From a checkpoint of a small audio embedding model.
Data: trained on short pieces for a synthesised band: melody, chords, bass and drums, 39.8 epochs.
Rows from block 10 of a small audio embedding model, named by matrix and row number. Rows with one number within an expert belong to one neuron, the router's apart. Each number is 128 + 32 x the weight over its row's rms, rounded and kept within 0 to 255. All counts start at 0.
Before each expert's rows are labels from the 100 clips, of 14976, where the router gives the expert most weight on average: "loudest band" is the band of the loudest frequency at the time of the peak. Only what is clearly more common there than usual is listed. The data: short pieces for a synthesised band: melody, chords, bass and drums. In brackets: how many of the 100, against the usual share in percent.
# router: router (model.blocks.10.mlp.router.weight, 32x128, trained with AdamW), inputs 64-127
# up: expert up (model.blocks.10.mlp.up, 32x128x128), inputs 64-127
# down: expert down (model.blocks.10.mlp.down, 32x128x128, transposed), outputs 64-127

# expert 14
loudest band: 250 to 500 Hz (75 vs 26)
router.14 [141  74 175 122  83 118 158  87 104 143 160 164  88  93 159 162 155 106 190 137 161  71 111  67 122 134  91 139 149 151  85 101 128 120 104 159 111  79 111 116 130 140 132 120  76 161  92 101 133 148 117  83 146 134  59 172 113 128 133 107 107  83 154  73]
up.0 [126 154 150  98 105 140  86  87  63 147 113 168 126  97 130  90 173 141 183 117 100 149 114  79 109  83 146 137 184 137 165 161  95 145 174 156  74 125  65 159  90 115 125 116 176 104 135 100 187  84 132 154 161 222 117  89  94 129  84  93 131  42 189 129]
down.0 [ 93 127 127 154 134 126  95 126 138  99 159 148 126  83 121 137 140  98 190 185  96 152 151 160 112 101  62 179 122 122  53 146 128 158 130 142 152 129  91 170 151 144 128 139  89 157 138 156 142 109 102 222  98 141 157 141  96 110 162 154  97 167 107  56]
up.1 [131 148 184 106 151 101 112 130 162 145 124 221 136 107 120  63 115 101  83 105 107 144 188 111 149 158 130 180 108 137  97 153 153 139 162 120 129 168 157 126 149  87 107  96  99 111 135 159 125 151 129 136 143 145 148 115 139 162 168 142 128 240 140 147]
down.1 [ 92 126 146  98 115 122 123  88  87 129 120 168 116 152 187 102 140 121  80 131 118  84 183 134 155  80  97  93 163 137 154 133 182 132 142 167 107 129  94 134  50 152 121 146 125  52 121  72 139 120 170 141 103 120 133 142 158 109 112  76 165  92 130 136]
up.2 [169 153 128 114  81 161 174  80 176  93  88 100 130 138 130 110 153  99 145 161 108 134 120 156 127 166 147  68 161  66 147  66  92  82 144  91  66 109 147 155 100 203 159 113 138 154 106  97 134 182 142 163 185 166 199 121  97 104 124 120 129 105 172 100]
down.2 [149 163 111 104 109 109 165 135 124 171 114 117 133 137 138 180 128 100 151  81  68 148 125 142 132 146 118 171 132 149 148 132 117 104  90 144  94 156 152 126 133 148 188 124 130  69 137 171 103 150 119  71 109 166 180 179 155  74 154  82  52  93 135 156]
up.3 [ 99  47 159  95 124 215 125 130 114 132 168 144 135 137 110 208 180 145 114 126  88 139  76 153 146 129  97 199 103  81 132  56 122 164  77  79 183 132 115 119 166 151 127 129 108 114 141  88  83 117 141 101 118  53 163 130 160 178 134 114 136 103 127 135]
down.3 [159 116 118 103 119  97 124 126 115 202 151 183 131 109  92 163 106 150 134 153  89 159 128 101 124  99 153 124 145  94 158 174 170  97  92 130 127 121 165  73 117  47  96 106 127 106 173 131 174 142 131 137 161 153 170 187 123 137 110 127 126 120 151 106]
up.4 [ 81 122 191 150 114 103 137 109  72  96 150 128 195  95 144 109 121  77 107 166 120 156 131 146  76 187 153 178 140 129 124 149 115  78 138 114 123 121 112 153  95 141 106 100 154 154  80 117 126 126 103 151 144 106  95 106  72 146 163 179 119 107 132 125]
down.4 [141 111  92  93 145  97 150 111  74 120 161 182 200  95 146 106  64  78 169 135 114 118 148  78 138 166 132 145  90  77 158 115 170 161 114 117 116 147 125 110  86 169 116  82  90 136 127  67 110 197 131 141 120  94  82 107 143 144 136 126 168 106 127 116]
up.5 [221  59 163 164 135 142 149  93 200 198 100 135 106  90 106 172 101  93 111  71 112 117 134 124 106 168 142 135 181  88  62  27 121 189 104  99 155 156 131 207 106 121 149 151 129 123  78 146 186 152 136 178 116 132 123 181 121 107 183 106 128 170  92 120]
down.5 [159 146 114 104 171 118 130 109  61 140 154 149 121 124 113 122  61 179 160 136 157 168 124 124 107 126 135 121 150 139 164  96  91  87 132 111 229 148 110 109 126  51 155 125 147 153 102 151 113  97 181  89 142 110 212 141 110  89  91 131 148 114 130  84]
up.6 [127 154 123 125 139 122 136  74 134 155 150 123 131 142 138 117  74 151 168  94 108 106 148 174 114 139 181  73 180  72 194 120 195 172  51 150 138 146  94 146  54 143  77 113 194  90 144  82 159  61 151 120  85 118 138 128 121 128 116 169  84  70 170 103]
down.6 [149  70 140 130 166 145 171 136  70 166 146 129 162 136 131 119 113 174 158  83 102 165 102 200 140 141 108 175 141 146 120 127 109 162  77  86 123 103 114 154 115  50  79  89 165 172 105 197 147 179 136 127 166 103 169  92 125 165 130 169 128 187 160 115]
up.7 [135  99 135 188  89  90  93 118 106 140  38  69 137 133 169 125 115 182 172 160 105 119  97 121 142 104 170 155 150 135 166 139 107 205 100 136 116 113 131 158 197 121  67 126 125 146  96 144  88  94 157 143 122  89  80 126 112 105 122  91  67 122 166 106]
down.7 [128 145 149 174 183 124 125 121 154  98 141 131 124 162 145 117 110 119  88 112 255 124 130  57  76 165 111 122 135 115  89 111  65 165 131  85 112 153  95 146 130 142 150 136 122 156 131 128 124 124 141 150 119 101  89 186 134 162 121  76 130 136 177 162]
up.8 [ 80  66 138 123 134 108 134 147 128 121 111 144 129  84 139 147  68 131 168  94 129 125 150 162 118  84 100 166 147 158 108 108 155 121 147 124 110 108 112  87 117 221 138 165 106  94 100 104  99 112  88  82 114 102 134 131 158 112 150 148 186 160 143  90]
down.8 [100 133 130 122 101 145 127 105 107 204 103 138 118 117  88  69  89 150 100  87 133 130 161  83 110 142 176  89 135 126 112 119  62 136 131 149 141 146 136  82 197 128  65 151 155 159 106 164 164 164 180 173 172  99 114 118 101 173 125 117 141 143 127 143]
up.9 [122 129 132 105 205  93 110  94 174 139  97 151 119 127  83 127  81 111  61 126 198 117 104 186  83 117 158 161 117 147 181 118  75 157 122  86  84 144  88 113 145 138 155 112  43 118  99 149 126 149 106 131 133 163 114 116 165 138 140 149 168 122  97  46]
down.9 [ 91 121 134 150 167 126 135 131 134  57 124 150 130 148 115 143 160 146  95 104  86 153 140 109  93 132 175 150  63 145 139 115 133 169  48 192 152 124 106 174 103 203  89 108 146 112 121 154  85 147 117 187 152 147 162  65 135 140 167 190 169 149 110 122]
up.10 [169  87 119 157  74 160 206 108 119 101 144 132  97 106 130  90 135  81 152 115 116 121 129 114 130  56 111  98 134 135 191 101 156 122  88 107 130  69 100  94  84 142 121 119 152 178 141  99 204 171 155  88 149 183 102 128  82 166 105 135 158 105 124 104]
down.10 [101 133 121 145 139 126 112 141  87 122 160 152 119  79 138 104 115 141 153 151 144 176  83 208 141 152  99 125 138 101 162 121  79 137 158 113  71 108  77  77 117  94  88 112 127 131 156 188 138 148 129 184 119 133 149 117  38 182 111 121  77 170 144 128]
up.11 [143 139 119  51 115 159 119 128 100  98  99 141  82  86 145 192 134 134 158  99 135  75 168 101 150  98 146 164 171  69 138 108  55  85 146  89  99  97 102 105 125 144 120 123 119 139 154 117 119  97 155 155 134 127 162 136 135 128 120 131 114 113 120 147]
down.11 [107 187  92 171  83 112 118 109 124 116 103 113  96  98 126 105 115 138 121 152 144 136 156 165 144 143 111 143 110 114  95 127 169 112 140 156 191  95 104 168 123 126 160  80 137  97  78  99 136 153 127 116  78 167 167 160  73  96 146 106 115 148  96 134]

# expert 7
loudest band: 4000 to 8000 Hz (25 vs 1.4)
router.7 [105  70 136  95 130  91 112 149 151  99 109 119  96 156 129 150 148 150 120  97 135  82 140 114  87  77 154 108 124 112 121  91  89 173 165 149 125 171 138 129 164 114 144  94 116  96 146 115 124 132 107 101 115  85 102 178 171 184 109 148 150 165 120 142]
up.0 [152 160 133 110 131 170 124 141 112 134  91 140  85  92 160 157 140 120  94 128 119 134 113  93  99 128 119 138 163  83 149 143 152 217 130 157 104 142  98 129 130 157 136 139 219 163 100 128 165 101 247 115 163 115  79 141 155 126 134 138  88 155 105  97]
down.0 [ 74 132  89 121 158  79 136 171 121 145 142  88 100 150 144 158 129 106 140  94 156 121 127 113  83 156 216 152 180 109 119 128 115 154  79 125 124 180 136 168 142  96 148 162 120 161 106 108  92 151 152 101 100 124 149 113  73 130  91  30 160 122 130 131]
up.1 [106 129 147 133 129 104 117 130 132 123 100  70 176 126 208 186  94 132  53 111 128 137 142 116 111 174 113 145  87 101 184  67 136 124 116 102  95 119 171 204 164 156  96 135 112  69 174  91  98 110 169  98 188 130 115 118  88  74 107 149 108 138 136 116]
down.1 [132 139 170 154 102 169 107  93 137 116 125 122  83  92  79  78 160 139  84 131 121 148 134  34 141 158 142 116 103  77 120 101 131 135 171 107 154  90 132 101 130  40 135 168 148 107  41  83 101 100 154 145 121 140 140 104  82 116  91 125 105  93 104 149]
up.2 [152  76 128 164 147 104 113 105 153 148 127  87  83 186 110 102 122 160 133  95 135 158  60 160  96  70 122 123 184 159 114 106 105 140 157 121 116 161 111 153  57 148  97 138 116 112 169 105 110 146  78 140  88 114 178 126 127 110 154 161 158 141 178  67]
down.2 [172 137 140 131 121 161 158 138  88  71 150 125 129 107 168 169  87 152 110 123 161 109  85  73 136 165 185  42 176 149 135 134 101  66 135 107 168 140 117 140 148 170 184 140 109 126 136  96 127  82 135 187 179  91 136 128 137 128 153 114  65 154 133 158]
up.3 [ 75 116 133 172 152 124 136 129 118  80 108 116  96 148 117 132  90 182 105 148 120 114  59 179 121 193 136 113 171 125 118 129 104 194  90  77  77 112 166 102 100 170 166 119  80 132 134 142 149 134 154 136  94 140 229 159 158 158 168 119 181  70 143 115]
down.3 [151 110  45  43 163 134 160 173 156 163 114 103  87 165 106 138 147  82 123 108 147 165 143 110 104 141 109 206 109 176 119 113 122 169 102 111 167 128  97 169 117 167 136 105 118 133 113 161 128 115 162 132 165  96 118  20 148 117  79 129  69  90 191 112]
up.4 [193 161 114  98 116 139 110 198 124 124 102  71 131 105 187  69  97 212 122 152  91 146  87  96 145 111 183 152 114  96 148 116 109 148 129  79 122 149 141 176 167 127  90 134 132  74 151 172 125 131 103 112 148 235 121 108  95 144  89 166  93  79 167 151]
down.4 [170 115 101 130 110 167 120 175 129 136  83  72 172 133 185 153 215  89 104  80 172 109 118 150 128 142 164 103  88 155 113 132 186 127 136  97 190 106 126  83 134 112  84 123 148 116  90 128 115 128 104 189 152  93 139 107 125 164  88  98 108 177 105 148]
up.5 [178 103 122 145 105 114 134 174  46 177 159 102 152 168 107 120 134 129 139 113  67 101 106  81 144 111 135 164 144 109 114 143 107 134  91 169 147 105 134 176 115 183 118 157 118 124  71 146 159 110 210 130 107 119 145 132 121 191 178 162 162 137 138 135]
down.5 [171 141 176 119 127 140 132 156 193  81 164 101 145 106 124 158 126 110 117 132 183 116 142 155  86 144  91 159 123 181 120  90 148  75 100 149  98 170 126  86  98 150  86 121  86 143 117 144 147 158 150 130 168 152 166 111 181  82  83  98  78 146 185 110]
up.6 [ 80 158 131 125 133 103  75 170  91 105 147 121 149 149 107 163 144 177 163 140  84 134 102 104 117 143 120 147 147 135 104 101  95  87  99 108 117 129 127  96 121  86 162 166 137 123  75  91 184 218  55  91 130 162 112 152 145 134 181  70 127 144  93 119]
down.6 [124 115  86 147  98 129 153 103  93 182 155 172 114 154 108 145 132 101  80 125 119 135 136 130 114 174 114 121  94 137 128 122  99  65 135 168 104 139 114 116 102 206 166 125 138 100 194 123 168  81 101 101 145 174 116 149 106 213 141 161 150 132 108 175]
up.7 [104  71 172 138  95 173 118 138 142 102 120 143 179  75 165 163 144 124 131 165 151 118  98 108  89 121 159  68 121 136 105  91 104 117  89 209 118 128 126 110 165 131 115 115 144 147 146  81 188  92 154 125  94 178 140 136 181 101 155  64 118 122 143 122]
down.7 [100 132 129 123 107 144  92  66 133 136 119 125 109 144 126 135 128 139 191 124  87  98 136 124 131 142 114 190 126 172  83 107 110 154 174 126  96 145  69 125 192 154 156  93 154  74 123 173 143 156  99 145 136 130 171  86 173  57  71 159 145 110 141 135]
up.8 [118  76 103 138  93 145 117  79  91 149 168  98 119  79 181 131  88  82 162 105 130 120 133  82  91 157 100  59 131  81 113 148 148 111 145 130 147 144  67 126 101  77 177 191 104 106 133 146 140 208 185 133 141  94  78 110 110 147 163 126 151 154 120 102]
down.8 [164 103  95 106 103 103  50  67 188 118 132 100 121  80 237 105 173 132 160 143  70 144 106 137 154 131 137 149  69  92  98 162  75 159  93 138 111 102 129 139 153 152 140 183 164 159  88 107 120 149 119  91 131 171 154 136 152  84 115 135 215  59 154 108]
up.9 [157 127  93  84 159 153 110 179 106 108 143 115  91 148 124 113 169 213 142  83 124 150 152 129 108 136 119  79 104 120 105  93 117  60 162  58 101 107 156 123 113 182 123 145 109 118 132 174 127 173 153 159 103 145 124  89  99  99 154 165 136 119 162 105]
down.9 [136 106 107  72 112 147 197 164  42  84 172 139  91 147 165  81 131 146 134 121 143 165 127 108 121 143 166 116 170 171 135 124  97 117 147 131 170 122 131 120 115 198 127 129 157 170  81  92 130 165 160 116  95 175 194 114 135 106  89  45 110 103 176 100]
up.10 [ 80 164 149  81 148 153  79  72  92 129 125 147 113  97 125  99 160 151 112 152 142 145 122 156 107 145  71  66 107  79 117 119 145 172 109 175 124 156 212 104 116 142  88 135 124 156 160 148 117 122 125 156 108  79 142 111 136 108 179  84 125 178 101  95]
down.10 [139  92  94 125 121  85  87 102 108 107  65  87 147 165 131 133 110 157 155 109 164 180 121 165 150  87 156  49 111 141  85 122 141  66 137 107  82  88 198  89 208  84 153 164 106  97 187 109 125  96 101  78 102 116 102  99 163  93 112 139 199 133 141 118]
up.11 [107 131 115 130 115 152 160  97  80 147 158 156 114 154  99  95 213  96 101 139  97 144 140 167 124 131 207  22 150 104 153 120 137 102 120 127  84 115  85  93  90  96 116 143 117 105 114 112 174 124 146 129  73 163 181 167 179  98 140 157  83 131 140 111]
down.11 [118 119 112  99 134  67 104 174 150  63 129 147 139  57 101 117 145 112  81 113 168 112 133 111 175 150 175 183  95 138  98 118 101 144 161  78 175  99 117 117 175 152 122 155 135 134 147 151 130 157  34  94 120 104 123  95 116 131  86  86 145 120 120 108]

# expert 9
loudest band: 250 to 500 Hz (57 vs 26)
router.9 [139  84  96 128 190 133 129 153  97 173 174 215 150  98 144 174  69 109 152  56 177  84 183 123 172 131 139 178 168 129 131 121 148  88  95  99 156 128  72 176 176 132 125  86  90 127 132 101 134 108 136 135 111  93  53  52 102 157 155 164  60 124 144  59]
up.0 [166 145  95 135 154 151 152 139 191 126 207 149 165 144  94 102 114 134 109 114 138 138  62  96  81 125 119 149 185 110 128 126 124 149 131 146  99 136 132 168 111 118 135 114  96 144 106 128 153 157 150 159 160  93  90 193 110 124 142 126 118  84 155 127]
down.0 [ 53 125 124 142 116  85 136 104 123  97  72 137 124 142 126 139 118 185 113 159 121 148 127  50 150 161 151 137 113 115 100 134  80 147 115 157 121 102 149  99 111 173  54  94 160 162  36 178  54  90 131 122 142 102 153 169 134  98 121 147 146  78 129 154]
up.1 [135 154 152 104 174 118 107 128 105 157 130 108 208 146 137  77 107 101 113 148 101 139 198 115  58 153 155 116 134 165  80 161 151 142  92 126 135 156 109  36 136 164 169 165 104 169 154 111 141 220 122 168  58 142  86 143 128  60  78 131 136 183 144  79]
down.1 [116  98 123 163  77 143 173 125  84 102 137 117  86 178 108  74  83 146 143 137 161  73 115  86 179  83  95 172 125 155 165  93 126  79 124 148 128 100 141  87 150 112 205 113 110 120 153 164  64 135 166 182  69 126 141 125 145 184 154 136 149  97 140 182]
up.2 [170 145 102 124 127 101 183 170 124 149 128 131 159 131 117 131 140 104 101 153  65 131 139 112 141 217 106 160 146  88  99 143 126 109 113  95  57  66 109 100 183 158 115 121  89 151 106 154 132 177 100 112  88 155  70  85  81  89 150 121 113 108 133 122]
down.2 [115 166 133 164 124 123 187 121  62 103 167 146 127 120 145 130 173 150 146  92  75 101 142  39 180  84 124 232  77 171 146 121 177 132  93 142 182 173  90  89 113 137 136 146 108  81 141 151 130 171 112  64 150 137  72 126 118 175  92  99 146 146 135 139]
up.3 [ 90 153 123  93 108  90 148 113  93 138 115 150 157  98 128 142 126  85 138 132 126  72 109 146  45 133 119 118  64 190 151 136 127 147 169 113 150 153  94 187 102 166 177 120  97 117  95  71 160 156 150 145  99 143  93 114 107 120 166 164  65 133 155 149]
down.3 [129 123 160  98 164 164 103 134 145 131  81  57 108 149 155  77 100 115  93 112 145 124 131 132 122 181 189  89 159 141 100 129 104 160 116 163  85  82 150 117 189 148 134 173 120 127  81 135 163 136 166 140 150 146 156 114 114 148 144  84 128 123 119 106]
up.4 [159 119 158 138 125  97 172 176  96 155 125 168 168 154 127  82  80 105  77 146 140 146 121 110 135 167  83 202 123  89 140 143 108 136 170  99  95 104 122 113 152 172 107 155  94 151 148 144 168 147  92 141  65 119 127 109 171 187 186 160 186 101 157 128]
down.4 [125 133 121 172  76 150 100 145 116 118 132  96 148 105 182 165 134 139 153 158 154  83 214 113 133 117 223  71 120 137 123 112 149  48 136 163 130 119 156 105 115 107 109 124  92  92 180 136 122 147 105 131 153 120 140 102 127 151  31  74 141 185 136 119]
up.5 [133 101 147 110 135 121 107 117  70 120 158 111 120 101 140 146 119 154  89 200 121  97 165  85 127 165 102 143 115 164 129 170 146 158  83 108 135 160 109 101 143 143 141 180 126 107  79 125  92 162 170  63 123 122  44 135 133  79 185 157 165 187 125 101]
down.5 [102 142  96 155  98 153 118  48  93 129 120 104 124 128 150 138 137 135 188 140 152 128 133 141 139 137 118 118 162 166 155 115 170 104 184 147 132 150  96 135  96 183 185 111 156 119 104 162 162 119 148 146 180 136 158  20 151 117 129  51 151 119 142 135]
up.6 [ 89 159 140 155 161 162 132 166 115 157  81 158 140 133 157 158 147 144 138  93  73  63  93 110 125 107 135 215 148 155 107 130  91 104 134 118 114 101 161 177 138  78 112 117 175 107 128 111 161 157 103 127  93 117 114 170 102 162 152 106 109  85 144 149]
down.6 [ 88 127  83 103 149  92 107 146 115 104 168 143 112 129  93  84 112 136  39  74 157 157 123 119 172 137 122 124 204  87  97 108 161 122 150 131  79 123  89 177 146 111 139 145 101 120 149 163 215  97  87  70 195 124 120  77 129 120 130  79 112 154 147  75]
up.7 [170 146 148 124 130 182 104 107 115 168 114 111 125 104  87 149  93  59  91 127 120 144  74 104 136 175 144 164 179  87 145 123 149 142 128 126 119 158 172 146 104 147 143 151 102 118 132 163 214 159  61  98  87 173 162 131 146 145 138  90  86 100 139  98]
down.7 [153 119 191 151 151 138 165 162 143 121 152 115 147 102 163 116 149 144  96 191 146 157 161 191 111 103 164  91 165 115 111 162 134 180 175 110  95  99 125 148  88 100 147 156 107  37 131  90 108  94 124 179 118 127 101 174 165 157 143 144  76 172 119 107]
up.8 [110  97 131 146 130 151 190 181 112 145 115 165 173 122 145 129  97 103 141 105 164 123 157 106 138 140  78 107 179 169 115 143 133  98 103 110 116 125  84 122 114 160 189 128 165 157 144 122 122  83 152 111  84 125  98 119 134 138 101 173  86  96 133  95]
down.8 [115 114 145 145  76 136 177 108 119 157 154 162 134 119 113  96 144 230 107 147  84 122 134 169 105 101 126 120 152 218 178 120  83 109 157 131 109 153  98 105 108 179  78 228 106 107 174 131  76 183 118 122 131 144 110 138 138 197 102 190 138 147 163 126]
up.9 [181 109 126 129 126 112 109 153 142  98 160 151 168 149 154 109 115 132 156 149 154 149 132 147 119  28 132 136  98 109 106 177 143 108 165  98 196 106  67 162  87  86  99  88 141 108 129 149 139 120 112 132 102 133 156 111 122 134 141  98 138 126 185  68]
down.9 [118 115 110  78  85  79 109  70  65 174 151 118 116 163 119 122 136  83 133 146 117 120  96 138 141 104 104 180 100 116  91 110 137  70 129 103  79 119 156 130 132 134 117  69  97 184 151 153  75 125 116 149 132  83 154 113  51  88  33  89 145  55 109 192]
up.10 [179  98 135  78 169 106  27 123 150 154 148 203  87 108 159 139 141 127 135 120 150 155 184 180 122 109 109 103 127 158 155 118 130 127  93 104 169 112 101 174 140 129 140 118 135 153 124 158 132  79 125 172  98  78 115 111 133  69 105 143 109 170  96 166]
down.10 [101 133  97  88 175 122 146 112  68 133 147 147 150 109 122 150 115 116 157 108 131 141 112 111 159 104  38 195 173 160 130 133  88  85 141  81 130 185 112 131 136  57  73 107 157 168 115 188 128 156 147 176 162 130 198 110 113 153 113 120 127 102 142 120]
up.11 [162 142 143 136 123 108  90 102 131  93 184 161 119 121 143 130 118 123  86 107 203 138 130 102 167 153  94 155 139 151 118 199 125  75  77 145  92 153  92  43 106  72 180 176 128 141 180 132 133 134 125 102  99  59 126  60 114 118 156 148 172 176 147 188]
down.11 [146  61 151 141 113 138 216 138 151  99 155 146 148 126 125 184 143 199 168  94 146 142 119 132  53 127 104 170 119  98 151  79 167 164 106  73 165 154 125 159 154 163 111 140 107 176 153 164 111 176 138 144 132 169 195 110 125 149  86 158 160 130 132 123]

# expert 11
loudest band: 250 to 500 Hz (90 vs 26)
router.11 [ 75 127 172 121 160 121  83  99  97  83 191 178 174 122 103 130  86 111 141 109 173 167 160  66 201 185 113 144 101 207 143 165  86 130 104 181 127 144 120 151 153 129 152 123 102 139 151  99 126 136 102 123 102 100 100 120 144 160 135 106 107 136 123 182]
up.0 [187 130 105 129 119 102 170 135 123 133 169 144  83  85 106  94 163 153  86 104 168 112 156  83 137 114  83 187 114  96 170 163 146 156 144 152 173 105 179  81  91 153 131 105 156 177  77 169 147 140  40 155 164 129 123  83  94 150 117 121 114  98  51 160]
down.0 [118 101 134  96 160 137 171 112 146 103 142 132 207  93 168 137 125 145 125 153  59 116 178  44 130 115  99 102 109  81 129 195 149  60 141 110  75 146 124 113 126  65  96 145 117  87 105  84  85  86  90 158 142 133 125 116 120 121 139 188 180 178 124 112]
up.1 [111  92 142 147  81 112 120 161 122 124 121 178 108  92 141  98  72 183 101 106 135  69 145 175 124 106 122 171 201 197 146 134 155 122 139 120 162 138 115 118 128 109 111  93  79 152  80 130 141 162 139 126 171 119  82 134 142 114 111 122  97 130 160 118]
down.1 [124  96  96 101  92 127 167 109 189  95 138 166 127 100 147  97 115 129 161 109 105 111 124 163 138 130 137  99 137 147 182 127 168 150 204 111  78 162 139 158  61  74  48 165  81 145 132 138  62 105  70 101 138 121 134 102  74 130 106 109 118 151 199 169]
up.2 [ 81 143 177  99 123  96 127 105 143  97 118 154 174  87 152 171 104 149 134 124 141 111 117 178 162 171 151 123  80 122 166 101 122  96 154 101 148 168 124 166 103 163  93 144 146 109  81 164  90 112  78 133 159 151 150 131  84 153 139 109 175 130 119 123]
down.2 [130  83 124 142 109 134  86  75 146 101 126 151  85  19 105 115 146 190 108 103 128 133 114 132 172 149 199 134  98  73 153 111 106  71 167  93 124 190 142 147 107 109  73 152  55 181 126  78  68 130 142 109 116 130 142 212 108 125 109 117 145 154 131 141]
up.3 [147  97 121  87 147 182 119 175 129 104 111 133 149 164 168 132 154 140 124 129  95 123  98 131 138 138 154 152  43 172 147  69  70 117  71  93 101 103 131 151 141 180  91 135 131 138 119 172 128 149 190 161 117 119 103 168 104 125 107 149 142 124  95  73]
down.3 [182  48 103  88 162 173 114  95 189 135 100 145 104 131  98 123 108 209 112 142 148 132 124  95 138  81 142 125 179 124 129 126 197 134  89 166 117 113  99 159  94 130 110 130 192 106 143 154 199 174 147 147 101 155 149 101 110 113 134  85 118 115 123 139]
up.4 [147 168 136 101  57 166 111 130 209 134  92 105 164 173 164 191 105 164 225 150 106 121 138 131 101 126 139  89 141 161 146 173 151 158 125 180 169 134 152 131 111  84 103 112 176 131 212 104 124 127 107 106 144 136 103 125 103 123 161 137 104  88 194 131]
down.4 [141 109  95 125  94 142 135 170 151 121 168 158 140 119 134  75 106 111  98  94 134 154  86  95 102 130 246 133 112 169  76 118  77 155  99 106 163 132 153 103 114 172 165 134 124 128 118 152 179  75 150 168 167 161 147 202 151 102  65 101  92  45 135 121]
up.5 [154  75 111 131 108  98 158 132 150  90 144 116 123 166  87 181 155  87 139 158 154 163 151 155  92 172 192 150 172 104 148 107 152 113 128 143 142 137 118 146 137 182 116  90 140 104 172 107 119  98  28  82 142 115 139  61 164 139 147 120  60 107 110  86]
down.5 [127 137 176 189 108 118 106 124 119 177 113 163 135 148 160 129  84  67 107 118  98  72 156  62 187 126 171 109 146 108 130 130 131 169 179 113 127 147 147 145 123 200 118 113 135 116  84 130 118 176 185  87 121 135 106 156  72 126 183 145 146 114 109 143]
up.6 [143 110  96 108 133 132 119 110 119 126 184 147 124 136 109 122 152 119 121  80 116  66 109 127 141 101 140 156  81 170  88 168 109 126 106 144  90 156 195 108 159 142  72 111 131  94 104 131 163 179 165  93 145 155 124 107 115 135  97 101 126  95  97 204]
down.6 [ 77 133 113 148 172 100 148 105 127 118 113 162 145 117  66 144 137 194 121 137  73 133 143 113 119 124 152 108 148 140 126  86 141  82  84 100 177 147  92 137 123  60 180 155 152 102 179  90 132 119 133 150 178 162 123 163 140 169 138 103 114 171 189 107]
up.7 [149 122 202  82 170  60 132 192 111  61  99 100 118 130 129 101 138 129 109 101 175 116 162 110 126 174 168 146 107 117 161 189 106 184  87  84 140 115 121 203 158 109 124 116 182 149 136 130 145 158 173 129  84 113  69 114 126 157 145 104 140 142 139 141]
down.7 [170  95 120 156 147 118 105 108 209 208 161 178 111 158 145 149 118 132 137 173 127 114 161 191 100 165 135 150  94 113  94 160 131  83 119 128  98 159  91  91 144 205 147 139 156 111  74 124 126  92 136 109 135 127 166 125 101 131  97 158 131  95 138  97]
up.8 [ 56 130 143 175 110 110 136 117 121  92  99 143  95 132  42  94 159 136 109 129 116 122 160 198 125 108 126 115  81 102 175 181 125 154 140 101  74 151 128 132 134 134 183 154 112 155 133 126 153 164 124 181 145 130 185 117  79  69 130 119 121 124 118 141]
down.8 [137 103 150 103  90  92 166 119 129  99 149 142 141 120 101 113 132 144  87  79 128 195 117 133 124 118 143 157 125 142 173 148  91  90 133  91 120 157 124 180 161 126 105 137 148 180 117  84 136 117 158 108 164 141  98 129 190 147 111 115 181 113  98 102]
up.9 [141 112  79 155 173 109  94 137 183 120 131  87 156  82  58  91  86 159 145 135  99 129 122 121 145  87 150 114 134 103  99  78 114 161 157 168 119 108 115 124 152 185 124 136 182 163 172  87 101 124  99 113 128 126  97  98  80 147 109 178 137 146  82 101]
down.9 [144 127 150 139 159 125 131 138 149 216 114 121  83 107  52 144 129 104  96 177  68 157 174  80 162 152  70 132 129 178  86 153 130 161  82 142 151  79 204 159 182 126 132  94 136 100 128 110  80 130 142  97 112  99 139 162 174  70 153 124 117 131 131 162]
up.10 [108 100 158 101 116  85 134 200 142 116  92  98 128  87 112 123 128 117 116 131  77  94 129 183 125 141 129 156  89 115 167 131 151 128 137 164 149 140 120 128 125 119 144  95 144 147 218  91 154 155  93  80 146 110 125 105 139  73  93 132 156 127 151 114]
down.10 [111 114 130 144 122 124 107 102 175  84 139 127  58 132 160 143  95 144 114 142 131 110 111 161 116 139 163 154 129 118 182  76  72 179 116 136 158 157 124  65  61 107 190 183 145  68  97 133 119 109 119 154 138 112  74 117  92 121 101  75 178 112 140  76]
up.11 [137 110 111 109 134 158  82 160 114  93 151  89 164 101  96  54 158 102 125 136 135 110 105  98 108 186  85 121  88 173 119 124 127 134 128 134 124 104 204 133  97 109 135 122  66 112 207 139  98 122  76 112 122 118  83 140 177 148 171 110 154 115 115 156]
down.11 [119 138 179 120  87 149  92 166 125 134 121 123 121  50 148 154 147 173  83 128 165 129  88  98 154 138 141 161 130 122 165 121  97 116  73 143 176 148 167  95 210 111 213 177 170  80 109  76 138 102 167 184 112 158 175 201 130 193 147 134 171 151 110 140]